A small image super-resolution model, trained from scratch.
Model: activation silu, widths [48, 96, 192].
Training: soap at rate 0.0038, 21600 steps, batches of 128.
Rows from block 2 of a small image super-resolution model, named by matrix and row number. Each number is 128 + 32 x the weight over its row's rms, rounded and kept within 0 to 255. All counts start at 0. Numbers have three digits each.
Before each channel's rows are labels from the 100 images, of 14976, where the channel reaches its highest value: "responds to" is what is common among them. Only what is clearly more common there than usual is listed. The data: histories of elementary cellular automata, time running down. In brackets: how many of the 100, against the usual share in percent.
# conv: 3x3 conv (model.mid.0.conv.weight, 192x192x3x3, each kernel summed), inputs 0-95

responds to: large cells (87 vs 39.9); 001 turns on (82 vs 49.9)
conv.7:110122112136097132093169164023165130106157121127125111139133056124110159134141153143076160133124156160129172115181132091149130176148115054108113176144151164112122176180099148104170122107161144128116120169110143047108136098121099138112154122199133113115104049061155078113106166126120172112

responds to: large cells (94 vs 39.9); 110 turns on (89 vs 50.3)
conv.50:121156122142091159074151127062138109127097081120113094199098117174179127067109155139105121117083130124112181114105159121123171163124100152068109190129159151119124096130071163131142157147120143096171179169071114136164093137092061084100171116169144138107131075088107058150131143150152123168

responds to: 001 turns on (91 vs 49.9); large cells (88 vs 39.9); 110 turns on (86 vs 50.3)
conv.40:143151123128102143122138201110139123074080128098079107166105183164119124063092147153148107101079179152087167127146160164056133129155088118121160142124121116113125164121070144123163109103139066141130192151107056102154143099150086092089109123123177165113130084098099129154064153124129132199

responds to: large cells (99 vs 39.9); 100 turns on (83 vs 50.2)
conv.36:152105165107092137137108170103085092099148179127164186138099186157155139158104114105143059124194099132175140150156188177135068147118160134186130101175115116098138127140143106096173078096097096123142158129130089157076162127126173101118090118127147155089177119151079155120142116194111130155

responds to: large cells (85 vs 39.9)
conv.123:116198104163088130117167129174119179095177146150129101069052106158129146078155088179126174153188143163098184122109144086149146165163123094117102150140053119099190140115121165109136115095150160090129179137125123112163137118080079116168179107142107160110166051101160176170132150168148158137

responds to: 001 turns on (85 vs 49.9); 110 turns on (82 vs 50.3); 101 turns on (80 vs 49.4); large cells (79 vs 39.9)
conv.103:092193085170145135095155127108129102110093058117115080116136137112101136126129143143133175089149127167087152099030150196104168137171113126052108136110151203117084111145136134151092131148152125174119135145078128094141124126174088116175107094163169124152095113104134078065129113107113095167

responds to: 001 turns on (97 vs 49.9); large cells (86 vs 39.9); 100 turns on (86 vs 50.2)
conv.171:112147096115086150110181148111156106091159118173107151165120108147164155135097157115107170122153122135101213135140135115173134143112180113150061164214178150104131150164117125145165145150118106048146156146105106122140126147145103091147149110130163086114096124162110131076102096135158146147

responds to: 100 turns on (99 vs 50.2); large cells (76 vs 39.9)
conv.122:125087145121107158082148162098126087167123137190140140163108153176192146175115141089127111130138118101135152135188148171141113127159117161142132100148153124099200192132071119130158092096113096090177135124142060121129093100092100076108116128175163134106083126102138174057143131184136156127

responds to: 001 turns on (89 vs 49.9); 101 turns on (77 vs 49.4); large cells (72 vs 39.9)
conv.163:109177099089118121092176120157124108096104093159165103190142084133119108136150113131126165138096135129077140141104082131169132135073111119107179103153113162113139185151061119141145178079114058140171147135103097148147116148135112150118167117162160149166092079190074153140091174112196104123

responds to: 111 turns on (98 vs 50); 000 turns on (89 vs 50.1); large cells (85 vs 39.9)
conv.96:079083075147092147120099124178171132124123130178137213100101130159116183122156054119158054102133120126123130129129110108188097096140139077105115128125144124112135125064124141201128137141165117077176122162121095145124099183120149093136198131124157117164199094120109180114136136176087141073

responds to: large cells (97 vs 39.9)
conv.112:140099140151138118182135163085133127133168095086120088083112082137150076135144151125121190142096084123047175170086126151120132191162088110170071140122146123150128153145161139131114141113151062167151134134140106196140160064117070129166111083145187191159132121167127162110096125106115152169

responds to: large cells (93 vs 39.9); 110 turns on (87 vs 50.3)
conv.39:132158087150159170082099102121066103099145139139138120147084182197077149150152131156137137084109167136123137135130137119145117123178144109092134115087162143097097185158113149100153079071149106147203142162084142103048108147137166110132116153171132109109139081053085191150172116116120118117

responds to: large cells (95 vs 39.9); 111 turns on (95 vs 50); 000 turns on (86 vs 50.1)
conv.189:130115153141085107143174160150120133061150177110152154128093135107089109130111098096118056096144143104128157082172101150131114144123140061159126164165110171085171042093122133119179143148143142136058105188154132101060170084094140113122104082124122139121158114103115155136187155122137137101

responds to: large cells (87 vs 39.9)
conv.30:117156119150148190069123153128161101067065101123113142206119151175071146101111139190121138087137147161121174177064171105106116185103128139107155197126083100116088115125102076089176158141139153054131152111122103119117115166170146093136177158138123131135124101107085109163095149157168179144

responds to: large cells (92 vs 39.9)
conv.174:150125140117105173106144116164096172127111146190137134130140176124181157108181138129109119129164133105179127164108086112147150138116120106069118133150110134051160137185099190134185171075176109120132172137129096108120114168027074098095166150116111090080104125095148171111171182161146188136

responds to: large cells (92 vs 39.9)
conv.111:096178143170084129138132110064133158102050088105139071089118109117067084092157118150096111129133098135042171168071122163078181200170119173078128201129131167129099111133091159094179136172146122124159126173123094160133172139106102124156165164152152157144141080069120079158090120162113176166

responds to: large cells (89 vs 39.9)
conv.52:125110108150141122147177102170165079075116180157088098182082152126137138062123141127158132130112170150067146086090116106056078061096045114122129116153146117147102126091142051163140127100103103131093139164099102093146073136145087124120136062150163150169133087165103123078118170110137088099

responds to: 001 turns on (99 vs 49.9); large cells (85 vs 39.9)
conv.56:111190092181162114093152107068098092064181166154147086164124120176137179154106120116106157148137145121046142131125118159170172121136108137161171127125112154131143155156133096122160080087122138115168131159124154096110083100132113117180131080178138123180156072136088137121172079132142111098

responds to: large cells (91 vs 39.9); 110 turns on (78 vs 50.3)
conv.65:125161116065071101110121118134121135080115112146106142137110156126158135162108119080219145110166113142146136117082156179107075158108087181143089100177133126131139155158115085102104171133118108112108157075100110169215086119168087099141113118131159134127126129185122142122146068174171166144

responds to: large cells (79 vs 39.9); 011 turns on (78 vs 51.1)
conv.106:125060080103115125163136151092109088127132128128092106093115074121098165114117111146092175098148059143144116110127139119161117156147101146094141092155150082125072084064128108090101207117143124144074151138138081065094165131148193131104075095138105137150120142136148152113130128121074095077

responds to: large cells (89 vs 39.9); 011 turns on (80 vs 51.1); 010 turns on (79 vs 50.4)
conv.73:107059103175126167154083175110161141105154135137139195146126110138041188131113090183189137110119138162128089126221145165143094109145190104138115087126165180162091166106126109168145071107117130096190097167114126074085154153133160122124177133139129098105161138086115115119136100139052089082

responds to: 001 turns on (78 vs 49.9)
conv.46:106164074093121115100164110101150184109205195174114103142120156121175145135110098082106093122153191159147197101169122147112151135139090137121130150158095111082166148158118114136148111145110154171158124131146162081114088113142112136182026116105120076151053050118127147065145082115134149096

responds to: large cells (96 vs 39.9)
conv.135:055189133175106137090176133067102133077082132095155135179121145162138159135144153100078104107123110140085126139112082189133148156156150103074173177160134155081117073130092142044169153177167088162134163182100118095078158137123134099106122172158122148088095136115089082147163109158158144153

responds to: 111 turns on (85 vs 50); large cells (78 vs 39.9)
conv.71:108159095119089119103167114133166169129116086115102174159101168138159165135160115162143111134129196163175149105142114128092101118173156094140096105145113053088066107100109145134140096152073079122144189129119146119120112200141127103086093154097099033081132144170136118125169135151198088125

responds to: large cells (87 vs 39.9)
conv.94:107159089145143100122115142064162104107098140124121058088129064144136156073096071155092129130089171172164111201127165100167106138118093128096160145099106152150108162162089083106129153097146171152141093164123146111124128128146126157156159134114114125155156087065087069225121150093095140096

responds to: 111 turns on (90 vs 50); large cells (89 vs 39.9)
conv.108:100144083143092114098134120187166124076182169130125178137079081125138115129103106141132061106122119132156186070156131100090094113039147087115121118137064156128167158101072076150162100117122176126105088175088149161135118158166119120117154073100141099121135143112128141115084154104134122099

responds to: large cells (67 vs 39.9)
conv.183:110079108151139131099177165096113149087182147108103118098087110122152172093091115111149102140079104084090101133136121106121105110083123181160126155135146084140145156097167113113126163110176185112169134149128108102132127080133119126145112067132110151146141076102160118167161072110090154129

responds to: 001 turns on (84 vs 49.9); large cells (81 vs 39.9)
conv.185:070138082163169157144123113132156146153110123169157167086188076141142147151141172129089121137157144125130136181123057066157066127154150087099085149128106143118146144229154116138146104154151125151111103161132117161125108188122103107163171217149144108100085112133140116095047192142143126120

responds to: 001 turns on (100 vs 49.9); large cells (96 vs 39.9)
conv.167:119144110170107167114121153107163115134109067181078113172158139147136130166109146170113198099163077134107147135139134131135124197121156149138091179142162155120129152197120101135178091141118127067133112133115141162160132106148041088169163145187154121167098114099158112084071125175156191133

responds to: 011 turns on (84 vs 51.1); 111 turns on (79 vs 50); large cells (68 vs 39.9)
conv.146:155084112181092123140127163138143093084123129177096151126063119123156167131053137119181127074168065125134107142117118155140136154089098108141102115205173104131123118107127140097144156115158128118112129148123139149134143156111124077170100092148135136149146112182124175052143110160111116088